python train.py --model="segmentation model" --num_classes=3 --encoder_norm="layernorm" --encoder_activation="gelu" --encoder_fused_qkv=true --encoder_qk_norm=false --encoder_patch_size=[8, 8] --encoder_positions="conv" --decoder_upsampling="transposed_conv" --label_smoothing=0.05 --beta2=0.99 --batch_size=64 --adamw_weight_decay_other_params=0.05
Rows from block 9 of the encoder, named by matrix and row number. Rows with one number belong to one attention dimension. Each number is 128 + 24 x the weight over its row's rms, rounded and kept within 0 to 255. All counts start at 0. After the name is the row's rms in percent of the matrix's.
# q: attention query, key and value (stacked) (encoder.blocks.9.attn.qkv.weight, 480x160, the q third), inputs 0-53
# k: attention query, key and value (stacked) (encoder.blocks.9.attn.qkv.weight, 480x160, the k third), inputs 0-53
q.98 104 [121 106 132 151  99 131 141 118 131 171 117  96 145 100 143 124 175 122 121 151  87 110 152 134  82 123 163 126 107 136 130 154 108 137 165 127 121 146 115 121 138 115 148 125 110 149 159 161 147 143 186 132 141 131]
q.99 097 [136 109 103 108  98 119 171 109 152 170 184 101 126 166 141 134 159 120 154 167 149 111 116 145 128 102 153 123  98 115 113 206 116 142 160 140 120 157 125 111 126 134 144 174 121 123 145  86  92 122 131 119 118 117]
q.100 092 [153 155 114 105 157 104  91 109 104 150 127 129 113 146 167 108 123 169 114 150  93 143 117 165 132 118 171  96  97 159 183  87 130 118 168 113 164 115 134  85 125 140 104 102 164 181 154 132 108  92 113 129 129 120]
q.101 094 [125 135 102 129 164 125 157 129 142 105 125 105 104 124 132 128 134 116 140 102 133 127 160 104  92 134 150 155 127 148 105  76 111 102  76 124 128 171 117 165 151 144 128 120 101 139  78 127 147 177 144 168 182 126]
q.102 100 [158 142 104  88 116 143 125 106 136 118  90 151 169 110 121 153 134 121 142 150 136  98  81 196 139 129 122 138 112 162 105 152 119  89 127 114 135 165 138 109 124 128 118 138 127 101  95 111 127 172  69 117 108 146]
q.103 091 [134 137 165 110 135 147 123 115 134 106 103 105 150 145 125 123 164 171 112 148 142 147 131 104 124 153 121 132 165 109 151  94 164 165 139 108 152 134 144  98 120 139 146 193 152 155 131 136 135 133 183 135  70 134]
q.104 106 [122 186 124 106 162  97 131 108 157 111 183 118  95 131 108 117 168 114 133 158 130 121 109 174 129 124 129  98  80 127  83 159 107  78 128 142 106  99 138 136  77 124  85 121 122 132 112 124 123 125 123 131  98 107]
q.105 098 [125 104 131 121 123 125 134 112  85 122 122 144  95 110 164 130  80 106  91 115 136  97 129 107 103 103 139 134 152 125 147 103 120 148 111 112 116 170 101 113 140 135 132 154 167 138 138 114  98 129 109 171 170 125]
q.106 116 [ 88 108 161 121 131 113 132 141 108  72 165 138 106 121 112 142 142 171  92 140 140 139 144 154  84 123 129 173 178 122 113 122 157 106 131 117 103 110 103 111 116 119 123 135 111 151 150 160 100 125 190 145 137 118]
q.107 098 [103 145 142 124 102 137 123 139 138 154 117 108 168  86 151 126 169 176 138 109 135 140 108 145 129 124 143 122  68 159 156 114 116 118 104 135 145 122 156 127 105 155 128 127 127 116 142 137 150 110 125 142 116 122]
q.108 102 [ 88 132 125 136 135 114 125 134 103 117 128  94 128 139 103 102 109 129 119 113 124 132 134 124 131  99  90  95 145 145  82 133 119  69 151 108 132 109 152 147 148 109 109  88 100 157 156 157 111 128  83 141 148 128]
q.109 093 [124 114  87  61 121 128  90 119 137 112 204 137 146 149 138 110 154 142 117 116 106 153  79 145 149 127 115 112 122 141 153 145 108 104 112 135 166 150 128 128 157 109 124 164 151 121 128 116 111 162  80 119  94 139]
q.110 093 [137 122 112  77 156 171 134 135 142 156  98 135 118 118 128 124 128 147 142 100 132 156 163 141 191 123 151  99 135 160 122  74 121 144 116 124 140 129 155  91 113  86 134 123 116 108 151 154 116  82  76 101 131 156]
q.111 088 [120 130 161 179 152 118 133 108 120  69 116 123 110 111 131  84 120 111 106 161 146 139 153 131  94 106 120 138 129 146 127 142  94 120 123 120 128 117 136 146 105 144  77 187 121  99  95 111 122 130 158 119 136 119]
q.112 116 [135 144 118 132 165 123  85  99 110 149 140 114 112 130 143 167  52 149 101  99 120 143 100 105 168 173 150 136 164 111 137  85 134 101  86 118 143 109  82 150 134 118 120 107 117 109 104 141  84 121  68 118 149 162]
q.113 098 [126 110 145 144 116 179 125 152 101  97 130 134  92 130 133  66 142 179  64 128 123 177 110 134 118 127 118 112 169 125 132 101 156 154 138  81 164 142 122  97  92 144 115 143 135 168  83 119  99 147 110 128 167 136]
q.114 087 [116  90 148 108 111 114 178 104 154 130 147 159 138 175 129 132 129 122 141 108 121 124 123 105 129  68 111  88 137 146  98 123 124 157 156 132 102 148 133  88 100 121 118 139 142 139 148 162 160 152 174 119 108 147]
q.115 090 [124 122 102 151 146 157 147 140 136 103 114 117  80  85 135 117 146 177 155  89 159 142 162 139 116 127 158 150 129 117 157 119 144 120  98 139 131 140 131 106 137 174  84 126 121 138 100 135 141  87 133 140 149 121]
q.116 091 [168 156 100 142 127  87 130  94 111 146 148  99  88 120 118  96 118 143 199 107 102 147  87 127 163  96 117 151  95 123 131 105 166 115 104 128 134 104 128 130 137 131 135 154 143 157 120 105 167 145 102 137 127 160]
q.117 094 [144 145 151 110 124  95  98 137 126 162 167 149 134 115 138 126 144 104 126 132 151 112 147 152 146 109  93 124 137 122 107 126 151 113 101 171 131 153 123  81 153  95 121 129 120 138 126 145  81 153 123 137 119 132]
q.118 099 [143 123 107 102 152  97 124  95 111 126 140 111  63 119 155 122 146 130 140  87  90 141 125 109 136 142  87 111 146 109 106 160 124 127  95 140 154 146 116 117 166 132 100 127 128 138 121 139 160 144  74 120 150 173]
q.119 096 [111 127 154  86 148 167 141  94 163 108 126 139 127 137 123 184 174 140 136 109 123 160 136 159 149 110  89 117 116 112 120 127 126 123 180 151 129 100  81 101 180  98 141 151  94 136 105 129 122 127 127 147 122 119]
q.120 097 [165 111 182 131 117 141 114 132  99 131 104 155 121 155 103 158 144 146  94 166 113 143 163 100 157 117 130 104 108 144 111 117 143 156  90  97 136 100  80 148  95 136 166 118 128 115 113 167 108 110 104 133 136  95]
q.121 086 [152 161 124 153 119  96 123 100 136 133 105 128 100 157 117 128 135 107 118 131  97 125 124 126 123 140 181 139 111  85 116 147 140 125  94 163 153 172 110 149 158 139 165 103 132 151 133 146  88 139 133 121  91 166]
q.122 095 [115 135 126 102 128 142 123  96 138 139 113  99  89 115 129 120 122 116 158 122 113  99 153 170 106 103  84 108 149 184 159 115  77 135  91 120 153 154  99 120  89 137  98 135 104 137 120 156 129 143 137 168 155 113]
q.123 091 [146 109 169 108 138 139  81 136 115 140 126 130 164  87 118 112 140 154 138 138 116  91 145 134  88 105 113 129  94 175 131 121 113 141 143 122 124 105 119 101 115 122 100 123 107  96 102 126 139 176 139 110  96  83]
q.124 090 [145 123 124 111 147 140 166 144 130  88  79 151 159 104 108 127 140 115  90 113 145 108 113 105 156 109 102 150 132 145 169 115 115 133 159 114 115 132 201 125 114 163 115 175 148 113 106 110 121 106  99 102 115 131]
q.125 098 [ 94 142 152 110 131 135 149 112 170 139  84  98 129 136 147 142 114 126 105 115  98 150 101 126 159 158  62 110 131 141 160 125 113 145 160 112 111 128 115 201 138  88 132  69 115 104 155 133 140  99 131 137 139 133]
q.126 087 [174 117  86  94 129 104 143 164 112 139 167 107 143 146 160 119 144 143 134 140 148 122 146 106 149 191 132 114 112  86 158 125 136 120  92 115 167 143 125 128 118 148 160  99 171 166 121 110 145 129 110 152 126 128]
q.127 092 [104 146  90 106 144 126 172 130 147 118  93  84 192 158 158 135 101 136 121 137 140 150  61 125 107 115 150 148  92 129 131 160 129 108  96 140 152 108 135 129 140 132 114 132  98 131 130 135  99 126  68 120 116 163]
q.128 100 [145 132 117 177  88 122  88 136 103 146 193  96 137 115 158 103 111 144 114 115 148 117 133 145 166 162 180 112 121 128 135 129 161 139 161 160 116 149 179 120 156 125 128  86 101 109 108 139  89 132 109 159 141 140]
q.129 089 [128 147 145  95 113  89 169 130 166 123 123 132 111 117 125 130 113 132 160 115 138 138 123 129 102 135 100 154 111  83 113 136 138 126 155 138 136 162 126 168  83 117 111 142 135 167 149 163 125 171  78 114 137  89]
q.130 098 [105 146 179 123 106 128 136 132 148 100  91  99 143 189 129 151 122 128 157 101 120 166 128 108 119 135 120 156 104 181 130 146 126 109 154 129 127 135 138 102 150  82 106 170 171 154 126 129 106 154  98 118 110  81]
q.131 089 [164 104  89 119 128 140 111 163 115 124 138 114 126 107 112 144 125 142 121  99 144 126 141 173 166 114 164 144 140  95  84  87 132 120 154 152 128  73 134 156 112 118 113  98 129 134 131 117  89 152 123 129 159  76]
q.132 092 [131 139 114 124 144 125 125 175 147 122 152 154 167 135 103 139 135 128 186 123 116 116 183 125 131 122 127 123  85 150  93 149 165 148  93 121 147 118 144 154 111 166 148 126 109 110 118 148 148 116 157 111 109  88]
q.133 088 [142 139 150 112  96 121 132 113 164 133 146 126 105 117  95 126 180 112 125  99 144 114 120 107 148 150 145 131 106 153 156 122  90 115 120 125  80 128 111 134 114 139 142 152  74  85 117 120 155 116 159 150 108 129]
q.134 089 [157 115 126 188 154 132 142  95 149 106 106 124 112 160 122  96 156 136 106 159 124 127 113 148 130  93 155  99  99 117 125 163 104 138 138  52 156  86 157  95 118 153 132 100 112 175 145 155 123 128  98 141 152 189]
q.135 101 [128 102 132  85 180 159 152 115 149 133 105 133 121 160 133 174  99 110 167 141 137 133 157 114 117 127 111 136 108 134 139 134 147  90 128 140 138 160 118 105 105 151 147 130 112 116 112 176 112 160  87 114 129 158]
q.136 087 [150 145 169 129 128 105 144 134 140 142 118 113 153 148 165 157  94 190 142 143 105 141 116 132 122 130 192 101 170 127 142 118  77 164 200 115 135 153 142  64 137 101 116 138 174 152 104 100 104 119  77 122 116 124]
q.137 103 [152 125  92 152 104 164 130 174 132 116 139 126 124 129 140 104 132 143 107 168 137 107 124 150 140 138 151 131 134 128 143 136 139 137 133 121 121  97 188 113 123 151 127 101 113 131 125 150 110 113 141 184 150 148]
q.138 104 [140 126 156 121 156 124 111  88 134 142 116 135 133 153 125 126  74 137 119 120 149 136  93 163 109 119 109  88 107 157 133  73 142 158 151 149 139 159 118 147 126  76 131 160 123 143 137 124 115 103 110 101 111  94]
q.139 089 [137 128 118  84 112 120 123 148 121 108 113 112 117 119 114 140  81 114 161 112 152 119 114 121 151 133 116 170 125 138  74 144 144  98 109 122 155 155 119 132 109 120 173 126 116 110 128 146 128 128 138 116 150 118]
q.140 092 [138 170 121 125 169 115 125 129 129 144  97 111 163 138 115 131  69 106 124  93 117 134 126 159 121 146  72 152 174 131 124 119 151 144  93 137 150 136  88 121 114 141  91 109 135 132 125  81 167 131 112 103 151 144]
q.141 096 [104 130 129 154  79 120 124 106 110 100 118  78 140 115 141 132 156  82 138 143 139  94 107 129 115 155 155 157 130 178 121 148 125 142 132 140 103 131 150 150 132 130 135 124 105 159 132 181 144 110 123 117 111 105]
q.142 099 [126 102 137 103 138 139 169 159 119 119 121 144 114 124  78 110 138 149 130 138 144 166 127 118 132 134  97 167 161 121 108 171 163 107 135 112 104 124 104 127 142 199 118  84 151 158 125 114 176  86 193 138 157 156]
q.143 097 [110 102 138 140 131 206 119 108 134 131 160  96 157 138 156 178 136 122 125 136 122 138 156 134 162 103 130 132 168 142 140 109 113 131 125 152 119 113  97  84 155  95  92 131 159 125 120 162 111 117 115 121 112 162]
q.144 089 [157 116 114 143 130 140 128 138 121  98 109  92 104 155 156 169  95 167 129 101 153 124 125 161 111 116 117 184 123 149 136 129 159 145 106 144 149 110 147 137 139  96 162 149 136 116 127 103 143 122  69 158 130  94]
q.145 083 [ 75 135 152 150 107 131 157 128 113 115 169 139 132 112 151 125 160  99 153 161 128 129 111 150 111 115 149 134  97 138 114 173  94 132 108 114 127 104 158 100 127 138 129 131 103 117 107 162 154 129 121 121 171 141]
q.146 097 [ 90 104 137  91 125 150 161 148 170  90 159 151 160 129 155 101 144 156 171 120 113 147 164 127 137 147 144 140 140 129 162 133 165  92 116 135 110  84 177 101 129 123 115 132 139  94 154 121 120 148 120 140 122 116]
q.147 096 [138  72 104 120 140 132 121 126 128 128  76 134 152 149 118 114 131 144 162 119 128 116 130 133  99 124 117 137 124 142 137 133  77 127  86 115 136 111 133 163 165 115 132 132  82 169 121 130 131 112 113 146 107 160]
q.148 096 [137 128 129 116 140 126 145  98 103 134 120 165 169 128 129 122 127 133 135 131 137 145  95 138 141 116  93 138 136 152  78 132 109 142 137 140 113 153 131 115 139 101 132 170 139 154 128 129  97 135 135 122 120  69]
q.149 104 [172 139 164  99 133 127 115  86 120  70 118 160 120 173 132 147 114 129 130 115 139  97 165  94 139 128  96 159 143 112 142 100 138 116 153 101 146 124 134 154 131 129 113 168 141 125 116 108 177 131  89  84 104 110]
q.150 107 [104 154 127 118  91 131 150 119 143 118 136 176 110  73 103 144 155 108 112 131 130 109 157 108 111 141 137 133 103 156 163 141 133  99 143 127 133  96 152 181 100 143 148 144 116  91 121 137 208 166 135 105 134 103]
q.151 108 [161 117 144  54 152 160 128 101 112 123 153 155 121 113 137 157 104 146 126 108 118 129 155 112 116 122  91 162 117 117 132  94 126 135 129 131 118 128 121 131 135 131 141 162 159  89 128 116 141 150 137 100 105 135]
q.152 105 [133 133  99 127  93 126 126 147  90 111 169 121 156 132 131 148 160 111 104 138 151 135  97 133 142 110 185 127 129 156  92 197 137 103  95 113 142  92 157 120 100 151 126  79 114  90 163 137 140 110 121 136 157 110]
q.153 100 [109 159 126 163 144 134 124 112 158 128 128 118 157 107 161 143 130 126 114 134 118 120 145 148 157 124 141 130 127  94  96 110 100 145  72 148 128 111 107 112 137  96 144 156 105 109 122 164 158 104 170 159 153 145]
q.154 083 [144 146 149 163 125 110 147  93 139 112 135 107 145 132  84 111 151 117 107 152 185 110 151 108 126  87 177 111 152 113 119 140 157 163  98 141 131 196 124 125 109 133 113 102  98 145 104 149 105 113 116  44 132  93]
q.155 096 [132 132 117 175 151 169 149 134 129 114 154 130 103 136 163 125 161 130 135  83 131 141 149 146 170 128 143 135 104 112 139 168 114 146  85 112 177  96 133 114 144 131 147 142 153 138 107 109 146 146 113 112 124 143]
q.156 085 [136 115 124 109 114  99 134 117 137 135 145 161 145 127 149 177  82 138 122 119 155 145 104  92 131 107 148 138 182 139 138  89 137 108 175 123  75 126 135 105 128  98 144 157  80 129 143  57 142 117 133 151  97 158]
q.157 105 [132 138 140 203 134 100 148 108 153 112 125 150 109 126 159  93 169 105  63 138 106 135 109 107 118 138 140 124 113 171 118 196 153 125 141 115 151 114 119 140 119 182 125 127 176 158 111 127 107 115 180 106 137 138]
q.158 095 [171 102 151  83 140 147 123  94 126 140  69  99 178 134  82 142  88 125 170 100 127 120 152 160 112 136 113 121 118 153 152  99 100 138 162 122 146 164 166 155  91 102 126 150 146 128 125 107  92 156 132 125 130 150]
k.98 090 [126 131 107 150 118 136 109 115 127 133 140 168 121  86 145 136 133 148 151  79 132  76 136 142 141 101 125 102 142  97 187 100  95 122 141 119 154 168 133 121 156 111 102 126 113 102 117 100 148 158 108 163 161 129]
k.99 096 [153 110 135 101 109  99 101 136 131 138 164 140 105 107 141 146 117 168 141 105  99 130  95 146 100 140 112 163 103 121 176 149 145 160 112  99 105 106 154 123 107 154 135  88 113 117 100  74 123 116 115 151 176 116]
k.100 089 [ 71 125 124 159  82 168 158 103  95  97 131 102 112 127  96 118 134 108  78 127 134 109 163 135 129 117 102 158 173 125 156 157 120 142  99 119 108 113 133 140  82  96 145 125 107  87  90 148 155 110 134 129  83  97]
k.101 104 [116  92 103 147 112 137 120 134 110 140  78 145 111 145 111 132 138 110 108 122 113 111 175 127 147  90  86  98 138 130 112  99 138 137 108  96 194 172  85 141 122 159 127 132 117 114 148 112 112 190 196 128 136 110]
k.102 108 [148 160 128 105 115 116  99 157 173 157 110 168 131 142 104 121 120 153 117 111 129 148 155 116 102 115 148 108 169 172 155 119 103 111 129 176 133 137 139 120 119 170 128 123 114 153 119  71 137  99 129 140 131  67]
k.103 102 [140 134 143 125 119 129 150 103  98 145 141 100 120  95 133 111 176 151 112  76 145  99 128 144 161 144 131 112 108 138  88 155 159 117  82 139 116 100 163 157 115 107 131  72 106 127 141 125 142 125 130  94 165 156]
k.104 097 [ 95 125 118  72 154 127  96 119 148 117 173 140 165 135 119 171 126 130 142 149 115 104 137 120 117 148 125 144 131 160 160 103 105 121 132 128 119 153  94 116 123 149 122 142 164 137 108  93 117 136 103 137 111 132]
k.105 091 [108 100  66 150  98 160 139 118 124 134 116 107 160 131 143 144 142  97 143 123 134 104 138 161 147 114 103 107 122 118  99 139 140  89 151 120 152  87  90  82 121 147 141 124 136 121 151 115  85 151 163 100  85 158]
k.106 109 [ 88 165 113 134 106 129 138 111  83 137 162 123 140 179 136 100 133 145 162 149 145  86 131 107 145 139 152  58  86 135 123 115 164 109 141 122 110  98 136 104 134 143 141  87 137 116 136 155 109 136 126 141 148 175]
k.107 100 [139 136 166 157 118 134 136 134 121 148 135 156 114 109 121 125  99 157 141 116 107 170 150 113 121 151 111 156 126  96 156 142 132 123 131 122 115 110 143 120  76 103 126 161 121 127 107 135 155 105 116 134 199 145]
k.108 104 [189 160 126 116 139 163 133 125 115 119  92 179 102  94 152 122 108 155 152 140 123 146 137 120 120  99 156 112 125 123 159 154 154 107 132 108 108 121 158 107 116 138 127 146 138 112  97 112 102  93  98 138  92  85]
k.109 088 [134 116 181  99 161 161 183  88 139 138 138 152  99 146 117 135 115 160 122 137 153 177 123 139 138 112 165 129 149 165 125 130 139 108 138 157  97 118 112 145 111 110 128 123 124 130 154  85  88 120 130 119 126  96]
k.110 093 [153 138 144 139 141  96 170 144 105 156  97 118 115  78  70 149 143 130 113 143 167 188 162 115 121 137 181 140 148 123  94 151  82  91 150 146 111 145 147 176 106 103 114 132 118 126 119 178 118 121 112 179 132 153]
k.111 098 [114 132 107 133 138 100 104 150 147 105 128 136 166 166 102 116 137 123 118 151 141 144 131 149 131 117 167  94  91 146  86 110 107  68  94 106 145 116 104 112 143 129 115  85 125 121 121 126  97 164 109 115 159 170]
k.112 128 [137 144 170 126 135 154 172 143 125 125 111 144 116 131 117 154 131 126 158 137 127 129 124 119 130 131 116 151 117 140 146 148 151 145 162 110 144 100 132 154 111 109 125 145 147 148 167 123 103 103 163 128 104 103]
k.113 099 [ 71 122 122 123 130 103 160 107  79 138 153 116 129 152 152 132 142 133 125 132 140 126 145 147 149 107 134 121 155 105 109 137 133 107 163 127 150  88 163 126 111 160 124 102 122 108 102  92 116 127 142 115 159 151]
k.114 087 [129 137 177 124 135 108 160 117  87 101 135  94 125 146 144 122 135 112 148 142 123 112 124 133 105 172 145  95  96 116 119 132 119 146 133 103 157 173 150 127 151 105 126 105 114 139 118 137 148 137 135 142 132 132]
k.115 085 [118 130 138 127 136 156 145 145 133 168 138  78 129 118 113  99 153 144 112 143 102 113 164 129 125 141 157 167 105 117 169 131 110 106 139 153 181 117 126  86 116 158 156 109 173 132  75 108 125 152 152 142 203 157]
k.116 097 [103 144 155  72  84 154 149  91  72 130 117 146 104  87  87 123 103 122 101 112 149 122 153 195  98 109 118 131 131 166 116 130 144 135 140 139 125 124 116 129 109 131 125 136 135 146 109 139 142 115 154 127 106  61]
k.117 095 [145  98 122 121 150 137 130  91  96 113 148 120 140  74 131 162 130 160 145 160 137 151 102 152 139  73 114 121  85  96 170 110 174 158 138 141 181  82 161 115 122  86 165 129 144 111  89  93 131 119 112 111 147  82]
k.118 096 [141 147 143 112 151 164 102 134 147 137 129 160 124  96 110 126 136 131 105 148 139 175 123 142 150 139 136 137  84 108 142 160 118 169 151 124 123 146  85 142 124  85 120 135 154 159 111  62 114 102 142 165 125  86]
k.119 098 [161 146 148 119 134  85 144 155 138 144 129 128 125 148 140 107 106 182 108 157 188 172 116 103 152 129 132 129 112 149 136 135 125 122 182 126 134 130 138 125  83 148 119 119  88 168 145  88 129 102 103 152 134 110]
k.120 086 [125 133 120  99 136 124 155 144 127 132 108 132  99 149 119 130 148 108 127 151 167 116 176 148 118 114 111 109 138  95 103 156 165 130 193 152  80  89 124 105 119 124 118 151 107 140 166 125 146 131 100 124 135 128]
k.121 092 [ 97 130 159 100 122 154 146 133 107 142 134 120 140 102 120 123  69 157 127 131 107 138 139 133 118 115 116 129 117 155 120 152 175 177 153 120 139 133 119 121  98  86 133 120 158 126 107 157 140 129 124 117 151 146]
k.122 101 [119 129  81 114  98 131 119 115 113 135 180 118 140 131 134 112 137  72 121 134 157 184 137 141 139 147 184 112 143 125 130 113  89 103 137 105 144 157 127 109 169 109 144 142 155 149 124 142 103 139  83 141  78 134]
k.123 098 [140 131 113 171 101  91 119 113 121 124 137 125 151 155  83 124 167  93  97 126 132 116 117 129 144 139 136 105 137 151 123 108  99 106  87 117 145 142 158 127 168 147 135 116 107 144 132 151 139 165  49 131 125 183]
k.124 093 [150 158 159 143 149 104  84 125 115 148 137 121 154 146 143 104 154 120  89 112 152  97 113 128 112 195 140 103 125  94 116 134  90 104 171 168 141  89 129 135 120 154 111 130  93 125 118 125 160 148  89 122 165 164]
k.125 099 [110 142  92 127 164 121 122 109 116 106 119 130 125 124 149 128 105 143 169 125 138 131 108 123 153 143 145 129 101  38  73  94 156 146 134 107  95 144 146 147 147  92  92 156 150 131 140 126 107  84 107 170 111 157]
k.126 090 [111 140 127 113 125 133 160 128 144  96 146 121 118 124 119 119 138  85  99  86  58  95 131 126 103 132  89 145 163 176 163 135 140 123 126 154  99 113 146 159 117 105 120 120 146 124 102 102 132 128 144  44 145 111]
k.127 099 [123 155 150 125  98  91 129 170 122 112 124 127 141 141 102 159  84 147 102 144 101 123 119 105  95 118 100 140 151 154 171 116 109 121 162 119 133 112 134 117 125 177 115 138  93 126  91  83 159  64 108 125 145  99]
k.128 097 [143 121 160 114 137 141 153 103 121 120 114 154 108 141 135 128  90 142 160 108 106 113 126  90 103 105 105 139 114 161 149 137 124 176 118 150 166 132 141 152 121 100 102 135 119  93 108 130 164 126 133 144 187 111]
k.129 091 [104 135 118 152 144 117  55 107 122 112 136 129 146 102 105 136 109 132 161 138  78 121 137 105 106 138 151 117 127 110 119 158 142 131 103 116 138 128 123 141 125 134 142 145 115 189 137 128 160 122 118 144 163 129]
k.130 088 [168 137 161 118 163 145 102 148 109 113 157 108 102 107 130 134 128  69 119 136 102  79 164 125 104 109 146 137 136 141 144 136 114 150 118 111 125 118 120 180 149 126 118 132 156 138 115 126 152 160 104 117 149 151]
k.131 087 [145  97 104 160 124 152 187 151 164 108 134 106 124 172 136 118 163 143 139  90 120 139 150 106 161 164 167 150 120 119 157 101 123 129 155 128  75 121 139  95 180 120  74  95 117 127 135 161 122 119 143 155 139 127]
k.132 100 [142 138  77 175 112 121 121 103 104 139 151 127 176 160 143 113 154  95 107 152 149 128  83 101 123 107 155  89 155 148 140 142 111 148 144 155 121 177 107  70 122 133 180 123 114 148 127 112 121  92 113 124 155 123]
k.133 091 [111 104 154 100 140 136 186 118 109 106 154 139 112 113  90 128 127 140 117 127  93 140 165 157 130 147 136 157 102 150 155 157 135 195 121  82 153 126  98 136  98 129  98  94 125 103 116 139  63 120  99 138 118 114]
k.134 094 [142 132 158 136 110 126 131 144 149 141  71 147 148 103 118 143 126 168 155 166 140 146 155 134  95  97 115 122 144 141 136 136 113  85 152 152 134  93 157 146 130 138  79 151 137 115 144 147 128 110 158 155  89 135]
k.135 126 [147 156 111 161 131 123  80  97 154 128 101 109 120 113 111 155 110  79 113 122 117 131  63 119 101 137 122  97 150 103 118 116 122 105 111 147 138 120 142 129 130 164 154  87 129 139 120  99 174 139 112 151 122 185]
k.136 085 [183 160 112 120 124 106 133 173 126 134 113  78 101  95 155 149 140 151 114 119  98 104  74 114 125 138 112 102 130 117 121 150 123 146  85 133 109  99 139 193 136 107 130 113 109 148 134 129 136 128 148 105 169 120]
k.137 108 [138 118 149  96 112 125 141 180 143  99  87 138 109 127 118 125 102 196 163 130 137 145 179 128 108 133 124 166 168 107 138 112 131 124 138 145 125 123 126 141 112  93 131 162 136 107 130  90 152  98 145 170 129 120]
k.138 117 [147 175  91 151 123 133 128 128  98 181 174 115 147 101 156 127 161 117  81 124 141 126 103 114 146 147 137 110 101 129 128 110 128 116 134 119 121 142 137 123 135 125 153 133 123 145 192 126 131 131 118 130 136 107]
k.139 097 [108 129 111 156 141 114  91 154 135 102 146 103 131  90  82 137  97 120 143  91 127 154 108 153 113 162 142 148 132 136 132  78  97 128 131 141  83 154 145 127 120 162 108 144  94 130 108 118 107 113 137 148 133 176]
k.140 090 [ 85 150 113 120 112 111 107 136 169 140 142  93 119 131 142 155 145  91 133 117 102 147  90  83 124 132 136 124 152 150 128  85  86 109 131 127  69 118 147 117 166 159 187 127 152 152 134 153 148 133 155 137 140 165]
k.141 094 [147 143 147 121 124 130 152 146  59 101 136 101  99 126 149 107 115 102 124 117 127 108 131 138 144 124 101 147 123 102  92 140 140 104 113  85 148 124 101 142 106  99 123 125 116 146 164 120 137 113 148 139 162  69]
k.142 105 [ 76 134 132  84 117 128 119 113 126 119  96 115 126 128 122 139 137 104 142 123  74 158 172 157  75 162 129 152 149 133 124  85 110 152 117 142  96 103 110 130 141 146 150 140 104 117 104 154 113 126 107 139  86 129]
k.143 096 [168  99 131  80  88 119 115 132 122 131 143 112  79 113 150 124  69 101 147 108 143  91 124 125  88 130  95 137 106 118  85 121 117 106 125 129 125 100 128 178 156 111 111 120 146 115 117 114 125 143  88 106  95 154]
k.144 088 [184 157 152 130 130 131 113 163 126 117 167  90 132 122 131 107 141  94 117 122  87 146  79 135 133 135 162  93 127  96 146 105 158  51 143 104 118 128 119 107 101 177 115 124 149 139 136  88 164  82 148 184 129 156]
k.145 084 [117 134 149 115 137 135 133 179  68 124 122 117 130 137  95 150  97 172 142 124 153 136 150 119 121 151 113 128 176 164  97 147 113 134 135  93 129 162 156 138 111  85 134 103 135  79 144 128 100 108 130 127  99 106]
k.146 089 [156 157 155 104 166 114 107 200 117 143 126 121 137 106 115 136 105 132 146  95 108 112 180 119 106 120 135 138 104 109  98 124 133 161 137 139 132 148 108 140  98 124 140 130 144  71 131 159 138 128 127 163 143 167]
k.147 103 [152 152 106 126 103 145 127 151 154 156 137 117 129  97 108 129 136 159 132 134 113 146 143 145 151 153 133 119 100 122 130 100 157 103 130  84 143 158 162 165 137 130 142 111 165 117 136  99 112 131  98 111  85 120]
k.148 100 [148 131  96 143 119 126 101 168  84 136 128 113 153  99 147 114 139 106  88 166 160 115  77 181 165 145 144 104 138 125 146 114 119 135 113 119 118 129 125 118 135 115 169 114 139 167 108  97 122 131 162 128  97 144]
k.149 118 [131 145 113 137 154 146  83 131 127 124 126 134 137 119 102 137 174 102  84 142 156 113 109 126 124 153 161 113 154 130 151 124 119 128  91 131 127 137 146  85 112 162 163 118  90 136 117 106 125 118 132 123 141 143]
k.150 101 [140 117 154 148 128 139 162 136  81 124 136 119 171 152 117 131 151 134 137 173 125 135 139  84 126 134 136 131 130 120 164 131 128 158 154 106 123 120 109  82  45 134 160 125 186 108 124 117 148 116 137 138 116 148]
k.151 106 [112 198 140 172 118 134 128 137 120 112 146 123 164 117 122 100 167 113 114 124 163 148  84 177 152 162 151  66 135 157 105 127 153 132 132 119 157 104 167  85 109 140 143 144 113 139 136 107 125 144 139 137  97 152]
k.152 111 [113 116 169  99  91 104 130 136 109 137 118 111 135 126 125 114  94 138 158 148 140 135 147 129 118 125 118 163 120 143 110 135 122 149 178 167 146 133 124 120  64 179 111 149 135 107 160 148 110 110 112 105 154 142]
k.153 093 [136  73 134 137 125 141 112 111 106 133 130 166 136 115 114  70  84 146 161 132 144 100 132  79 128  73 112 114 107 143  96 140 145 111  99 117 142 164 120 171 142 136 106 163 124 109 123 136 124 109 151 144 111 138]
k.154 080 [106 170 109 163  84 116 142  81 114 129 123 118 143 137 180 123 104 132 112 140 125 128 106  82  88 169 103 148 134 125 121 142 132 128 116 105 116 101 140 128 116  91 109 101 126 166 158 118 122 136  99 124 125 117]
k.155 094 [163 107 131 106 126 162 163 159 143 156 173 123 139 152  79 122 111 168 131 148 130 156 103 162 178 110 115 105 134 141 132 139 140 123 171 118  89 120 124 147 153  95  84 158 149 108 134 135 160 109 136 151 108 113]
k.156 089 [162 134 117 124 107 124 145 176  93 128 106 120 117 112 144 132 124 142 155  85 141 107 134 172 164 105  99 100 109 116 137 133 137 164  99 159 158 159 117 124 124 155 135 138 132 149 116 129  92 126 164 110 131 128]
k.157 107 [116 126 136  79 121 160 136  85 116 142 118 156 104 176 151 127 114 127 125 175  95 147 166 157 118 104 151 109 196 122 125 138 124 113 146 160 123 109 110 126 145 108 122 125 118 135 120 141  99  79 151 140  91 136]
k.158 106 [140 193  90 168 107 119 128 117 153 173 114 126 174 119 122 151 171 127 127 140 144 144 140 107 155 132 155 134 128 125 184 106 146  93 109 114 108 158 135 110 119 132 149 116 122 120  84 114 165 108 111 126 101 169]